config.yaml
arch: "transformer_decoder"
model: "autoregressive pixel model"
dataset: "rendered scenes of toy objects such as cars, trees, mugs and chairs"
train_examples: 97500
image_size: 16
horizontal_flip: false
levels_per_channel: 6
vocab_size: 217
width: 192
layers: 8
norm: "layernorm"
norm_position: "sandwich"
activation: "gelu"
mlp_ratio: 4
head_dim: 64
fused_qkv: true
bias: "all"
qk_norm: true
parallel_block: false
inner_norm: false
positions: "sincos"
tie_embeddings: false
init: "kaiming_normal"
optimizer: "soap"
beta2: 0.95
lr: 0.0033
beta1: 0.95
shampoo_beta: 0.95
eps: 1e-08
precondition_frequency: 16
max_precond_dim: 512
one_sided: false
adamw_lr_other_params: 0.00098
cautious_weight_decay: true
steps: 9700
batch_size: 256
epochs: 25.5
lr_schedule: "cosine"
final_lr_fraction: 0
warmup_steps: 1940
weight_decay: 0.04
adamw_weight_decay_other_params: 0.05
Rows from block 5 of a small autoregressive pixel model, named by matrix and row number. Rows with one number belong to one neuron. Each number is 128 + 24 x the weight over its row's rms, rounded and kept within 0 to 255. All counts start at 0. Numbers have three digits each.
Before each neuron's rows are labels from the 100 images, of 14848, where the neuron reaches its highest value: "top examples" is what is common among them. Only what is clearly more common there than usual is listed. The data: rendered scenes of toy objects such as cars, trees, mugs and chairs.
# fc1: MLP up (model.blocks.5.mlp.fc1.weight, 768x192), inputs 0-95
# fc2: MLP down (model.blocks.5.mlp.fc2.weight, 192x768, transposed), outputs 0-95

top examples: purple object; its colour: purple
fc1.469:156105144135173148158149152140128117146143136116148125101118119139165138138104119118137129133170120142165138075096124146102127159150113092133115144131116127111106132132129129089100137120099091142120141172140140164148154137157104136136156126132116124162138091166150085096115141110141146135
fc2.469:118157156154123133123099117149106085148131079079090111146134166149103090142100187164169122152115135083144141146167112115117129117085133145173156089129160127094110124138155100135088112126151124153123111109152173103116129117127123086170167146119145137146129155099144178130157072108134142100

top examples: bottle; largest object: bottle
fc1.77:123148135084127116174142116161125137110119136134147123108127089121162105103132120141122086116105073172141109104066138154138128124123128153149174102115102112154111143195146084130101124111124131140172099148127124135149128151110123123125137114123092093174120167117127133112118153110162126104
fc2.77:130152157152164102098158133084169128141082148111118132128109159120118134131104132139139166151148190087116080102135172091160131149113174158142170138130122087132146121076117128103130142088150153133131117156090107110110133120134129138108154152088162128108087098111133153111147159171137096137

top examples: candle; purple object; largest object: candle
fc1.407:093082132104142130151144136117104125122089152115114119193119127132125160125121138178118095157093142135113098073096146126128117153114153122144166136126137121124115106144125139122129133155105149125154101089140130144117140127134140151155175166155119137106161094143176138137122146160117134147
fc2.407:139124107147122120107093146112122136110099132143125159158175132150163086105159115119094147150129129123112117122140112107145109072094113104123094165124117109110131121144098129117086125173145105140145105128104136119120105158124091153127102094082142133123128146120104136146189121112159080140

top examples: bottle
fc1.752:164131134149128113167146109089095104085125101121146154136121084181129124138139161106177156133171109139101123162143097162133110136144108160135121090128134097152122156133124133125142123096174135124151115126159173157136110119147148102102130131160137088186080123114097122153127140124128152092
fc2.752:130125122137123139132164049139124122142141125099154146149139132095134157103096139120134118124098114076131125145111130130129116084121131098122134145132161141088103124127123123122141141142165152131087131138129114131113144143113158147148137053108123107174138144146132091135127109156128117132

top examples: candle
fc1.498:091058142120145108159118148163137138157128151103153090135128158135104165157109142117160152085093145117091138134150122154130122129156134154170159143142079122122125109143137088126093092124137127152138157150114106144163117153125135099126109120150115104108101146149130114132129179099117153113
fc2.498:139185171105142164116086116122112124126082080098128133133127110136151161149149135142090157144136135165140129096106114156139147139126122071073066127136165150127143136112110116129172168144159137133138128126150141135100147138143141062136120134104101124132177139090133157120106122135071094092

top examples: blue object
fc1.170:119123148115133166167121153133106132098111080153120106125135100139137178143155166147162092143109116096147130171128094099127125171102084157149138119109059120155147193126121136103130160123104129147114135122145134170149142187174111120134160149120119131170154114145103092093128130118129150159
fc2.170:154095115174096139136125128089128127137163120088147169118106140144151095114125093129136137135150119111099138149126134138139177091171111122114095134145143154081126085102169144104147087086105090125166119162132067123121096113136120143133108100106101162104113126187109119169133109136096145149

top examples: bottle; largest object: bottle
fc1.736:155132117104134106178099115076111115110088124129119152147127091108182091156179118144113107128100181125139143132103143128135118136190080126104130108139143146149118172172118117140125146154137156108128102123099157163146128099159098134149110110103095119135099092108124097084124204100158144144
fc2.736:147099125117071138107115094141100108129143092144080147111097122126110169113093111143185115161121114122109080138137141174122114118080153118158126128109153117100142135127139131126093091092113102166131111126176115120116099185137124094098147122103126122144135137130134087117129135149129134163

top examples: green object; teal object
fc1.262:126094117107121124094146150106123105146111129134122150100117161134110121143152141111142117111189142150105146124071122109132143131167135114142151115139096107148195138144089148119120114119141103135149178144120119098121098148124119101143066093157126167126185151142167161121082121147124140135
fc2.262:112093104170129141160124105165142126143149177129121141121105102093136141074150139123159191125068155084107119140162131105119127134145103148091138131161124138124122127107103116141103141138123092126116142087130098117120135116129100150113127135121133115090134158132173108118148114091110110127

top examples: green object
fc1.128:161122153161127120181165133148152099151161094165133137156134105144124126116155130123099125117142086157105143091099140103095090115143118167171124178146108102149131144087100161160124129137120100141120116108103121098156128095133109093116103095094112132113154112149102122154072150142154123123
fc2.128:127132112137113113092156125148111113138122130144093106141100117100127120168145127093143153119120144108163075138146132136152111104134134149122122180141089123111187136153113098131116068125126150126139120155154110123142095139105091152108124115124112155157109113105125135104104100129094153141

top examples: bottle
fc1.734:119142111141170143118169124160161138162148134124143107160131122169081070103119120121120099131170186138133111122141105112140149079135149075108141168150115100128149168145130133183146166069105120102081082133096134175157117132121142079087094129092143141105133112165110123149160140106116177129
fc2.734:133130146151166148107115135131101151124122151107112131101131066134149147137147129167129129093128074104130137104130165143113140140120142130156119119102135113153139111139146139092177130134090070170133155126113144134135101106085119130156126124159156112115095140135129092100118089115087155130

top examples: candle
fc1.696:068143148097120097112194132118126125154109134138132164142168109121088174134142128142165089126103130134146147136136177140128160128145146133144136116169136117152147138131106136113142132122118097074125122104139165142176132107154093113131136100142083095160144128096084121113154156122158177138
fc2.696:167108144134125146144116094152148150149150129082128119096118115140205104141157124133109121120128118109101105149148106109136123128086127140135114101129162146154145114136142092095139097126106143096114111171122110107135144140148134115154131110145086123092130134183127128130173096121101137118

top examples: blue object; teal object
fc1.167:178097128145098128110127142123153142133098060139163155098111115101162122120123141128130143141124105100140106146131143126184139160142083138105097135165123097133162128133124116143139147112073120153108093124135131142096161090142109162108130165148139143125100133158077095154078127107110139121
fc2.167:117123105132144096122139136150104133170123099137102125156065132156105138142121081145108122113114158124153101132133153111115159109136143134114107097103117157104088167121128127124116114189083128153114150174100095155109143130106155162089148117135088125121130126171144110117127128085122091130

top examples: green object
fc1.487:120110155129136124161131132144163127141156089149098115154138129108065129098095103088138171122145154149125182152122098123152126150101124137123127106139116117131124144136166107130124107084142117129096146153091143163099125155120163106117094096122133094099128096058157083103116154115127130147
fc2.487:075130125142094133141117171140092096129142112135147129132107146168207119131174114121120082148106137137148115100143137102111138105131105128135137097111175147132120145143101111141134122173144131148150105132141109109108143092127100104127114150060128132158136154158142130154131144119121143132

top examples: purple object
fc1.337:132148134161112164141129133114112077138116145148129106131095115116188116076120151112166107147115125155127131134139124147097141119175149094085102127136147108089156100148153135103141129115139125111137188137117111155108111138107120080109127141155124173123148138116154116068158133116117148160
fc2.337:115130100127109135126076113162128122151131078148149111141193151125084168140111138114119151139152116133104138141111066093148123086138143151143138141167133135158123142129101093112101113170141154110163101120131069122105127134192143174130135140096130111143157095176095137182124145124165118125

top examples: purple object; its colour: purple
fc1.650:105134149139166155144152080140148157062097144110120131139096145132132180140110094067112162144140115142144142142110076149135178130149156082109139119124148136140105102121141171151147133095158110082156129130110131131117105140119113102132157124110108130146145131127142161148106132091156129105
fc2.650:134129132084098141110160147078115101165156065133092158163142120116121112119144128147156085168139127131131124115148135115139141127114121153120107121113098079120181107148134086141110185127091166136128164151173142105203150127110134099125091099129150147130134101122073113096139132166174121103

top examples: green object; its colour: green
fc1.659:101107128156152067095095131085107103118134143164127124119178118111191141135145147126150102166138137123161149113111140117095138137144128168156090107092112118109162145118128161103119095100125117146087156119140183103121189157115158119131106115125133134117171104142127114117115172086121049141
fc2.659:125113112183141143137124122170136138151136176145173108113112195145121137134105137134150148115148163134115071135117176103130135122138134145096171161132139147138123122109130143122079140121109104103115093119163135115161109098117126142110158130130146144112126109092169140113181107162082160167

top examples: light from the right
fc1.281:131095126109141125110125138153119155139135095111135108144140108121187158143129158101128101104134144132096132125096060140143108141101093079097168101131093120149158137140123108107112162146141129111112099164149131166123119138146107096146128104138125187138110145155118082156125108157090178139
fc2.281:144080133136177135185133112101117118133101137097088110091134134156092107125088126091135133149111085126112094115146151142085154127137152145137096141152124093111132114139155100087114115131129091128143136123123114187103102137085156131129094110127123123089111110132155128067129128104103160157

top examples: bottle
fc1.85:111138135119129114147169111132178175155126182096143125127166102114135090117109121127141089081099100131079098093112138118129129154153118124114136116136112132137112165164123073110121151090113124111105099114137175092108170149136123101131131132076148118167125096146121103132110141116144130137
fc2.85:141161140165137114116129148113157122108128131125076125182119081123097087147161126172135125095124175116142107111147132131151145130112162171122131091122090109087114103116143109080125148161099116136160098132153108128137127133151140125109157119141090157125166087086122133107145148157130138168

top examples: purple object
fc1.443:099147113116121118142155089120138151144126137147170151189104119161137104152188165160120155098131079077088120126059143139093123081121095148137126136149161104132110142121141131113140093125119098091120140125073147121116088134152099108133140103149129144109122125143127146098152113115123175164
fc2.443:158167128121074133094176120126124144130148155129121135121135127092113116153084115095134100145121138139152151165145103147117103145165150097112111121139133115118152150134100128103133137101151123147128116114117135141114154142124145114183087163124125155125109106136121121152108165105137087153

top examples: light from the right
fc1.188:188073130144121115102112103136133103126130140121114155071084156086124148106133128136123135076125123115139129091092152106082125134070082140116122120091120140101113143127132126149145115191147138120135119146105110144121099152137112098120183092142126158160120138122122096104143142158115139129
fc2.188:104148120171153118127109157126152146089134098166087136127161085169148120129091162103119143150123143116152100140121133146155133102200154136148123109149117116146136097149157150119112165077116132112100111146139159093102156156121149132104085145112149061111180161163144138100125081121142140138

top examples: green object; its colour: green
fc1.270:099107129111136108139135140138096123095138142112120157135168135144136168133139101115091118141122142120136132134074103149159126108133166127097113133118094097151144138151117168143098130121114123140143097142136096140108125136127182141110112140151057165093136118140108121150162113136102113143
fc2.270:145128111164104106120111064139117091115093115126143141126070130129103134120123117079115146098134165127112117135138124148128093122104147145135135118164153184088143087117110138131169130155164111093160140161122118105133108114149102147136092141141155108159115109151131105105145138144102108131

top examples: purple object
fc1.428:086184144130146143143131097119121142136128150126135142138117134095110133144102138112149107108127114152115147154088157115132141146130083107130113129122104155137158167197155120098152124099162124122100146167147120178121158168145138101130090156125111104126146138080101149117136132144117102130
fc2.428:112062121107129130096133160200137159093150141117109122153139106175171123131117135120088139175100123107110090115183145139087118104164153132161115129119170106145119108121122126113149146143148093118126124115103146123136159124118066139153149141122169111095121173133118119181157146096086104082

top examples: green object
fc1.735:106133159128160118114173095122130146126138151099173124160137132118118126135106093119152144156124099137107148148156184125131144109090152133127141160145137077161165127114115134140102078088155136119143147077104140118101145115149149178116111120092127125155105158148130142187095085084111119130
fc2.735:080149114147165120124096130117163133121134142132105108094112120124138117105149118125144113118117078123141178124124154133110114118095148078130135103070100161105152135111110129109156150122122104114147114114130137127162144122081142087125121136159124128086126147078140129100180132110096168143

top examples: bottle; largest object: bottle
fc1.382:088124105114125121156161154100132132127140110169116162135124147162143107155087134128147103122154131104112091111130129107102121095153151154098103107143153120161163145116122093150115156114183119090157142092173095103109185176129127142146142114142120129110089132116146100070146151150097108101
fc2.382:187105148100164112155084128116107113087119174142080122160111129111110081150120110124123141117144134132165134117129113127135082141127084084115156138127121105088118099106127127110156118154131158145181130099110151118155137126132137112096115154077148097125102094156132118136169157143169151144

top examples: bottle
fc1.414:107137106149137155125114119154104138109161107130138142155109144190164105148171153106080160135119143122090122102099170154136066147091151112117173126146140159140115095130124133149127165085144133144128140135081134114118143151078152123115065162079153168158142158151110119142097131143096144140
fc2.414:096132167126137139145106162113116132099123145133106115155123070096147157063148117133152136136141108179143132112163098139095152133160172143126110096107109135142160144138106163097150141151072124137128112113156137156133130125134149127176153111168130126133133118096148122126133092107130182137

top examples: purple object
fc1.634:102140131089126153158121110139112108068148107112146160148141081116138120115144142140116151152142069113127136158121097146153149099090178128122108098095136147106166152125116165143140159164135141143143105151149144107146169104101119136163136136130144128132128133171172105117161107119107143112
fc2.634:144103158108095135122102125082183134152071131147139080112112138161119143101155127132120151114134179128114173082146145126150139164134118115151178141141123129121076109132147153151095141113164073131118143136101142142110133180133142093065108146118131163124149146109119109125118142126113122137